{
  "encoder_arch": "efficientnet",
  "model": "contrastive image-text model",
  "dataset": "flat shapes of many kinds, plain or patterned, on busy backdrops",
  "train_examples": 48750,
  "image_size": 64,
  "crop_scale_min": 1,
  "horizontal_flip": false,
  "color_jitter": 0.2,
  "tokenizer": "word",
  "vocab_size": 45,
  "loss": "sigmoid",
  "embed_dim": 256,
  "encoder_norm": "groupnorm",
  "encoder_activation": "relu",
  "encoder_weight_standardization": false,
  "encoder_channel_attention": "se",
  "encoder_depths": [3, 6, 3],
  "encoder_kernel_size": 3,
  "encoder_stem": "deep",
  "encoder_expansion": 6,
  "encoder_widths": [16, 32, 64],
  "text_encoder_causal": false,
  "text_encoder_width": 256,
  "text_encoder_layers": 6,
  "text_encoder_norm": "layernorm",
  "text_encoder_norm_position": "pre",
  "text_encoder_activation": "swiglu",
  "text_encoder_mlp_ratio": 2,
  "text_encoder_head_dim": 16,
  "text_encoder_fused_qkv": true,
  "text_encoder_bias": "none",
  "text_encoder_qk_norm": true,
  "text_encoder_parallel_block": false,
  "text_encoder_inner_norm": false,
  "text_encoder_positions": "sincos",
  "init": "torch_default",
  "residual_init": "zero_last",
  "optimizer": "soap",
  "beta2": 0.99,
  "lr": 0.0017,
  "beta1": 0.95,
  "shampoo_beta": 0.95,
  "eps": 1e-08,
  "precondition_frequency": 50,
  "max_precond_dim": 1536,
  "one_sided": true,
  "adamw_lr_other_params": 0.0028,
  "grad_clip": 1.0,
  "gradient_centralization": true,
  "steps": 5800,
  "batch_size": 128,
  "epochs": 15.2,
  "lr_schedule": "cosine",
  "final_lr_fraction": 0.05,
  "warmup_steps": 1160,
  "weight_decay": 0.1,
  "adamw_weight_decay_other_params": 0.01
}
Rows from block 6 of the image encoder, named by matrix and row number. Rows with one number belong to one channel. Each number is 128 + 24 x the weight over its row's rms, rounded and kept within 0 to 255. All counts start at 0. Numbers have three digits each.
# convs0: expand pointwise conv (encoder.blocks.6.convs.0.weight, 192x32x1x1), inputs 0-31
# convs1: depthwise 3x3 conv (encoder.blocks.6.convs.1.weight, 192x1x3x3, trained with AdamW), a 3x3 kernel
# convs2: project pointwise conv (encoder.blocks.6.convs.2.weight, 32x192x1x1, transposed), outputs 0-31
convs0.45:103171141132146124196108148131109147117138106112129098101097143110148156103155153129138089143144
convs1.45:141169164151119161132133109
convs2.45:127147124161104128139119134162125112156142133178133127092148142116114157146118080064142130097132
convs0.46:197094121164102145112115126106136118122117132121127137105156151148142176139092116100125089115126
convs1.46:123091114147138088144139094
convs2.46:107106121111107133134144143175139140176095136075127100132106109121133130111138159079164148121117
convs0.47:176157142124089140129144162118101112112164130110127155124113111097146132159122126169157119153175
convs1.47:114147126091148147110081122
convs2.47:134136150130130156125154121152122158145074115135133120100121179142112166102083157088132153118119
convs0.48:147134130099169125104113142125098129134114201134131119131168106087136176100115119137117131140144
convs1.48:155161104156094119146108120
convs2.48:125109079135133142117124104120111108098127110125122124114057112131099088104143165147112106150097
convs0.49:114087102145147082117108144093113101177139086136136148119089136105138152139111123130086130140133
convs1.49:141125080106153114096149130
convs2.49:133104112112119152127175144148102118101153162107096119092142154136137112112120166110094184127135
convs0.50:152117122105130165097128135125120132108086124100126075122156104138118133121144117177115186096119
convs1.50:110088136092150129106111103
convs2.50:147094155136122104097165170093110085125112121136077147096143129115127126120110144121110155092115
convs0.51:154158123178158172129134116142125157103096152124095094123117126127159113166121093140119110098111
convs1.51:158119107096098104117139160
convs2.51:174125169152137107104124133137119102106144135111070154106163100110144126111115147123153105086124
convs0.52:164118112110180145103127128116131167130151101097109147105121156127134151109130092113165085163116
convs1.52:148130072145132109108141150
convs2.52:089095125144130111123131133105117136076085121082156150138149108104138139129091137093120162137158
convs0.53:120119107097116146109103140134120143126131151119121110118186113077121134162096117154093088086132
convs1.53:159125169120116082129127116
convs2.53:126165093084159164148122100131121113125148164100129102108098089112114088106133113107134150133110
convs0.54:090125138148097107154156112130116089119123104142096097101135161113126091110106071122133152145111
convs1.54:114154082135142132102162137
convs2.54:187128123134147152147162106118115112118137150130175135124127159150144107138086110116113187139136
convs0.55:130177127108133115133158117101167136127075099149103139103147141126116144178124110154161106147114
convs1.55:132148170111114157092142116
convs2.55:155130115186157142133131107079149095093140121154129155139159149124129121110091112133162112155141
convs0.56:145082134138142098157131118124065135151134162114101128116145157118163117104130155140148162096148
convs1.56:096134134082116141095148142
convs2.56:125116121135111098107149174146122166175137081162117106113144103093120131146121082120110151115130
convs0.57:133128109095134082119089152163115119144173122143112126106100157096097106137144083123141105110151
convs1.57:138150151118176155117156131
convs2.57:183123160101093127088092136156133116137121135116155165089116170126121099117114117113098125116126
convs0.58:123181096073151105116101112111134117135133135117094114123120159156123163114130154135171116159148
convs1.58:111154168088109115114141137
convs2.58:131132122162118182082111128151159128149129107151125115131167191108136156108101106114123122127120
convs0.59:131128096148094117150087104138126143120108105099144108104123180164081134131114094134143110093117
convs1.59:139133136154086101154116097
convs2.59:122104088148125128114117109117076091133151124104125144102142120143134122135077157072159127120104
convs0.60:115133143094121090176142077152137090117128099159099122148149120147123089119138124140162153132150
convs1.60:090141151144093150127114099
convs2.60:142116158147164139114150109108104116094085131133156078158133143158112146133118165086103124131149
convs0.61:153123127126155093122099089147106132120094120150136118105143137097139188137147123083162102150112
convs1.61:177132145158126113143128095
convs2.61:126134121143145140097123101115118129077111158078159144155117100148167103096105163131134146158131
convs0.62:121113160151095143119136159145139128169132156145142067137157138120143111139156103081125157134101
convs1.62:138124120161148108102113081
convs2.62:136129102126123127112117132110074156059120108139107104131137122147137133150143153117096124171172
convs0.63:108131168121160146155114080137126104148159166141170113130148101120127166161139148112116102153142
convs1.63:135094095137174106132115130
convs2.63:122074153115141137140127063125123133105120138129107092145117145185146124137102101128116156108150
convs0.64:098131110114173147136079129126137111101103138090102132153126162144104154125119150126098160145082
convs1.64:099143091134135141083149119
convs2.64:135105176112080142117156116101130141133150128158152154140160142139132122149145165139105168157165
convs0.65:153145147116123165168102098166130093126111105074128111130097121110151158168130100131132118128110
convs1.65:144142157109184119129115140
convs2.65:118099105113145157131131146118159110111105148119145103142168125138151175179164117151101118163106
convs0.66:094091079090148134132140133165136150093144103105113092126134136132092098124115098152140129161124
convs1.66:115118098115140083100101115
convs2.66:166087107097117113123146144113139139101098121154140130126173080138150121155142116155088167116128
convs0.67:158089112102119092142071178106131105136109167109134110140155153102144129156136105126129121135133
convs1.67:154151120114138153087096112
convs2.67:132116141120133091137156159156076120164100104116145095112084102134137132134088133101155154109133